config.yaml
arch: "shufflenet_v2"
norm: "batchnorm"
init: "torch_default"
momentum: 0.85
epochs: 10.4
lr_schedule: "cosine"
adamw_weight_decay_other_params: 0.05
Rows from block 6 of a small image classifier, named by matrix and row number. Rows with one number belong to one channel. Each number is 500 + 40 x the weight over its row's rms, rounded and kept within 0 to 999. All counts start at 0. Numbers have three digits each.
After each channel's rows are labels from the 100 images, of 14848, where the channel reaches its highest value: "top examples" is what is common among them. Only what is clearly more common there than usual is listed. The data: pen-drawn characters of a made-up script with 800 signs.
# p10: first pointwise conv (model.blocks.6.p1.0.weight, 320x320x1x1), inputs 54-107
# p20: second pointwise conv (model.blocks.6.p2.0.weight, 320x320x1x1, transposed), outputs 54-107

p10.238:559495610482529569503575489497487464512486462434511502565492495459417606500453479468464410463502544515500540434509537449450486496483465460492480553515416433451512
p20.238:532512502554534520526506490538426511484550523471500503520540503446450467543572553473471525592616505567490487513588562556495527513503503552433416523571486450457509
top examples: only straight strokes

p10.131:474500479478524494468478508456528486475406511481478521559497487460518533447532481471556571527582470532460525473564469500462465550484457501465496495565493546574469
p20.131:478489425493452452483530504471492539522500507535496530538543540501451511514557535565532492492517499491492527401499450532464464519517506574473528490528464470468470
top examples: four strokes

p10.192:392491496450598502511542424526488438474458498490538418489463485492519547509470465536548523464459504490488536487514468432501499456502526487538527511590480518512504
p20.192:479515544511470501425537492493503492502489485474582525492496467545540442494486501500458547522483479538519514508493485451527489501439507410477508518432424497501524
top examples: three strokes

p10.18:509530490452538541467503503482481546509438532497551507540510439478555508429531488424493529531452408427542554541530515464483480509491477465559494519505519515503454
p20.18:542462445453466489460517470440515520529487500510576541456505471453510510448536453487482496534517513495528495504543532532497475448506479563501527544501490494494464
top examples: two strokes

p10.121:471515460496526488515482497501475472515459589509471455503536455527550499531480424498461532488601489504602457497422560487478563491602533478504495467610522466406454
p20.121:552484486437544492504516480528482469490462476518490512493464522522477513525532476496505503532455570564518475515493515461486388450533534466484481469508547549400481
top examples: four strokes

p10.227:480515522439517518397503495496480431468507466522508492471492454511591562520472527516537440479502539528509501463486512508450479521502564494460537494527565480502522
p20.227:539445498479504518527539520517516473520478526478499446520510487502511525549555496437496476493514514500503468435441555513474466468535549477500521558461489503467468
top examples: only straight strokes

p10.190:481503461469533606442431526462516513498463505556453485561515444494519557519540522564473474491478483513512505555438521507472512449565482478489429522573464457434429
p20.190:574502510396474506524482493510553479538470536498538576506449484517562542474489522549517518512459505537550545534510491510468523497556533513508572502546488453452516
top examples: two strokes

p10.23:440549545496522482563519517514515536507519534462477470468491501497419473608455571503555535476466436489552522555496483514501479510475478529430487477503501492512535
p20.23:504549559440481501539517572503481550497500428514462529495514505517485539471469544490470518486549559505504498475497448507450584500450520503528479440549520474518389
top examples: four strokes

p10.138:528506448470542440431500483509459518415477497536406525523504515465486541576410473514498534501496509525458544500497488502564493481587484524540435436513482529474499
p20.138:472467554581500475483529479517507541443463436493453521501446568479502601423477477550459503557527559509509502501429469556413522438553524561456579448587528487518563
top examples: three strokes

p10.201:570469545458472417512469473500472490454444460502480458499498455485513519455548569492527500523528460542501476436438478519453522471592531453524475474502464513499479
p20.201:457481502488519531454492507529566446472434535539520468476525507490516491480530524563541460480506435565464472478432494546453442480445521500512499484435449463509451
top examples: three strokes

p10.178:480467503407482397460366497502473508468465483475486512456495466551447432538523550503515567466418477452608515455485475480467494513468451455487495492519490543511516
p20.178:555472537503548495494516431547537528477541525493454476536520563484513489570493508500457521591478575497574496457514474534448564575524507458448509492584499485522590
top examples: four strokes

p10.206:441490456426524537413449544493573456563471536417560522534552547513489504479477459516482513558474494501542477448510507464494539481510466555445542542477463480501502
p20.206:506454500476495501490547503530496497510467517444499520529529538510452533482435486535504485415504499575515567498583544499490554481547517475528540523502562551511508
top examples: only straight strokes; one stroke

p10.65:534548517578539505494513468406488446534487545500493523560478469582453425598509560543484528447538496501488510507485486532474516489479532458468445449523518549474468
p20.65:507517462480457514471499575510483453476484537495506534569540508510606468491472455539483469483473555527466450463545492435482494538449525475544518477532457486478483
top examples: four strokes

p10.219:468556415486548611568451449523574596450493505519541517454509528469487540500443511528517555471511526546514548537465454491502485529473485482506545508561456491528504
p20.219:502492509474525481500488456524509482499525465482470479519532573473472507456523519495530502545476516512489504467439430544516442531492466514458469496468531513481454
top examples: four strokes

p10.202:551464511449501486539556568548484516503477490432515427434494512539513490569459454519479469435467521448515510516490498452527413536434472539513539430474478455483398
p20.202:531538503565512544528489459526507534504493463411554526512510506477422490530548504518535504509525464527536486545526576525476433531508447502484488496501541526493541
top examples: only straight strokes; one stroke

p10.10:462472492496440560527574462472517451513460498440493468466477525505500547426445500579381460431449543442467579451482529516573487466556494510558497466571544449525439
p20.10:577568508420468549439540430464485554594495433458560507503447480492500471549511497534524508572518522531547477476528503519477509550509547521508524444522427538488513
top examples: two strokes; only straight strokes

p10.198:514475552532507493496475544503457484527476524492530434528483451507552532483509466493415441481565525534480470444502480493502407482483458517493492513483463558485452
p20.198:505491535494530448533468516457502481505512486432526466436509498474497485493478490542457499500466502477544443530548562508454497492418458495460486562509444540475451
top examples: three strokes

p10.132:472515525468528484506455464629492512445501452574409466528443523476522545509491554474513469500526457445524538524497478520449467514485430504552506469539430524518528
p20.132:486581509494514518516499524472518452460461464499470560536496482550544530521528506445474496490417531547516497483486481517566512601506518516465440563510473488517552
top examples: four strokes

p10.31:463565503518478526488461497538477474510505514546554431533542468451444557548480469521457470460532475505465590525537493565474573479459540476547488499471415480456504
p20.31:550471574496489469502488513514501513539477437524523455473447544542513509495503591477489486408516519425463482443406529464502539548516537505492431467460577523521556
top examples: three strokes

p10.319:466450429512491487474435437460480474537486491497495530446504472474458532479463540524544517522497526487492522548535467516467506494449507468508446515478536519492602
p20.319:535542537448485458511485534470477513517463494534546469493497508531503483481498591456572538525485508461426489489534510492439593506520499583452507416512456479549515
top examples: one stroke

p10.107:531485562464467489540497484534522491469471501437512496485518474461461503574567549515452479472470514390553581486516459463443458448544562470434513562489425521508462
p20.107:445485486555483463498494496475434443511533484523539500520493520510447544507462502588482495544471471475506568449496522499444497497514522444518459503502513530481447
top examples: four strokes

p10.20:444512547530483534498506475492507511514570440529472554457619468495534467497455553488536453479538470464462507530422522501522515494548570473512560527474486517469532
p20.20:496488456421528491466471501459460513480521468507490523505484504425530457470483466513625478550607484450515512506537454605586414467530457483456551500560497492461453
top examples: four strokes

p10.48:504518486446499523496512546472490447562487538454548535448501475444504583498506464523519467495508482595477488512515523468497452512482555469544558484468463440531437
p20.48:501480547421476495461490500502483493521514486526541472462485531550451558480522609485506432504497509464462525565468502557538537474486431443538488499569502483520503
top examples: one stroke; only straight strokes

p10.156:547561515541573528532505511504494503500535491440483438505427536469541480530497461524478503517489453493431612466506547489550498481570473587472479495499410441510454
p20.156:498497459495565505438523527483473476547522511485492493527404500467467508503499492500479508505439509496539538420453516483505540554563474540423496443453541543495498
top examples: only straight strokes

p10.213:451495471438558532515534505545512585484515509513510490586533424542500499520493519498482526458506429499506503441498497531489466491469491511526430496479507496499479
p20.213:465553412506501451506513481543486496445488453479481425502502513594481516506479430501497549437547529496518467498492548476480514480496434478432536465356571484470452
top examples: only straight strokes

p10.194:534504511504633510464538537492477494540543439523534533514438512420531439483493463501544520516500538482548555432524474546518481496485531554474503547456499494566512
p20.194:506535524549493466496458495495432527455519511544476590474480494462527434513497495477527457445468518571463554514554430423463474456471538490456592505449498423528507
top examples: two strokes

p10.244:532489430465461504426472507539495448492552442472545564447535488539492527468465529486521407419464477520516492511512485486494496503540501502478546565499466446506564
p20.244:565520488478478523546491484518488520489554478432529520458536517467456543476532446552422481477481511507502490518485491450510498427533445524519452472488455492539545
top examples: one stroke

p10.124:559398489552541496502531481479541524501547394444531454577481473466559463483465515485468521507528469597514540548415472482543475457577458490440500533465505457505485
p20.124:474495460459478520420483521503470464462562469454482512509552486516530477459484454446559537504440497541567499501533496558408541505479470570543465552576488527546485
top examples: three strokes

p10.149:497465437480505510483534451485456480538429497467576444451480589587505543548460520496464522527475452490485540461534448516533554504470469540553424475518501484577497
p20.149:553534475548474532475531492526508557548452461537553470444507508493460513515484437512488525438495525443469467510498529444485551476456479423523506496471530447544479
top examples: only straight strokes; one stroke

p10.225:495617552481424565536474488545480479498502503488426408527472466501503518435543498462473556535508483495498477507512512508464464481572460522453579491479456491528461
p20.225:578443544558490461500494443504439533455415536462470500571473518458588426443559531456518434471473449495449428455512486500515542522479603523497495439503451556425532
top examples: four strokes

p10.243:507462480566512515535479511482485512537435543521538444522525509560527552521441474453487493470471529452521500525473536468508485480513531544475536456400492582538365
p20.243:545522536512498473496446493471522460494448485449530503545499456543487473527466613420427505531488492449540464487490548507493558503528500396521476471492473588481494
top examples: only straight strokes

p10.262:496569484472550493540490561485532500463497546527493517448481480453430568476525504535550549458473531499513548486501477442494474462583470494489554465522455504481587
p20.262:531432502499507463526536512433497490472492471503453577474505477504523453521535489462525490488494433462489494495597447519528578464491498562525550462561461555517567
top examples: four strokes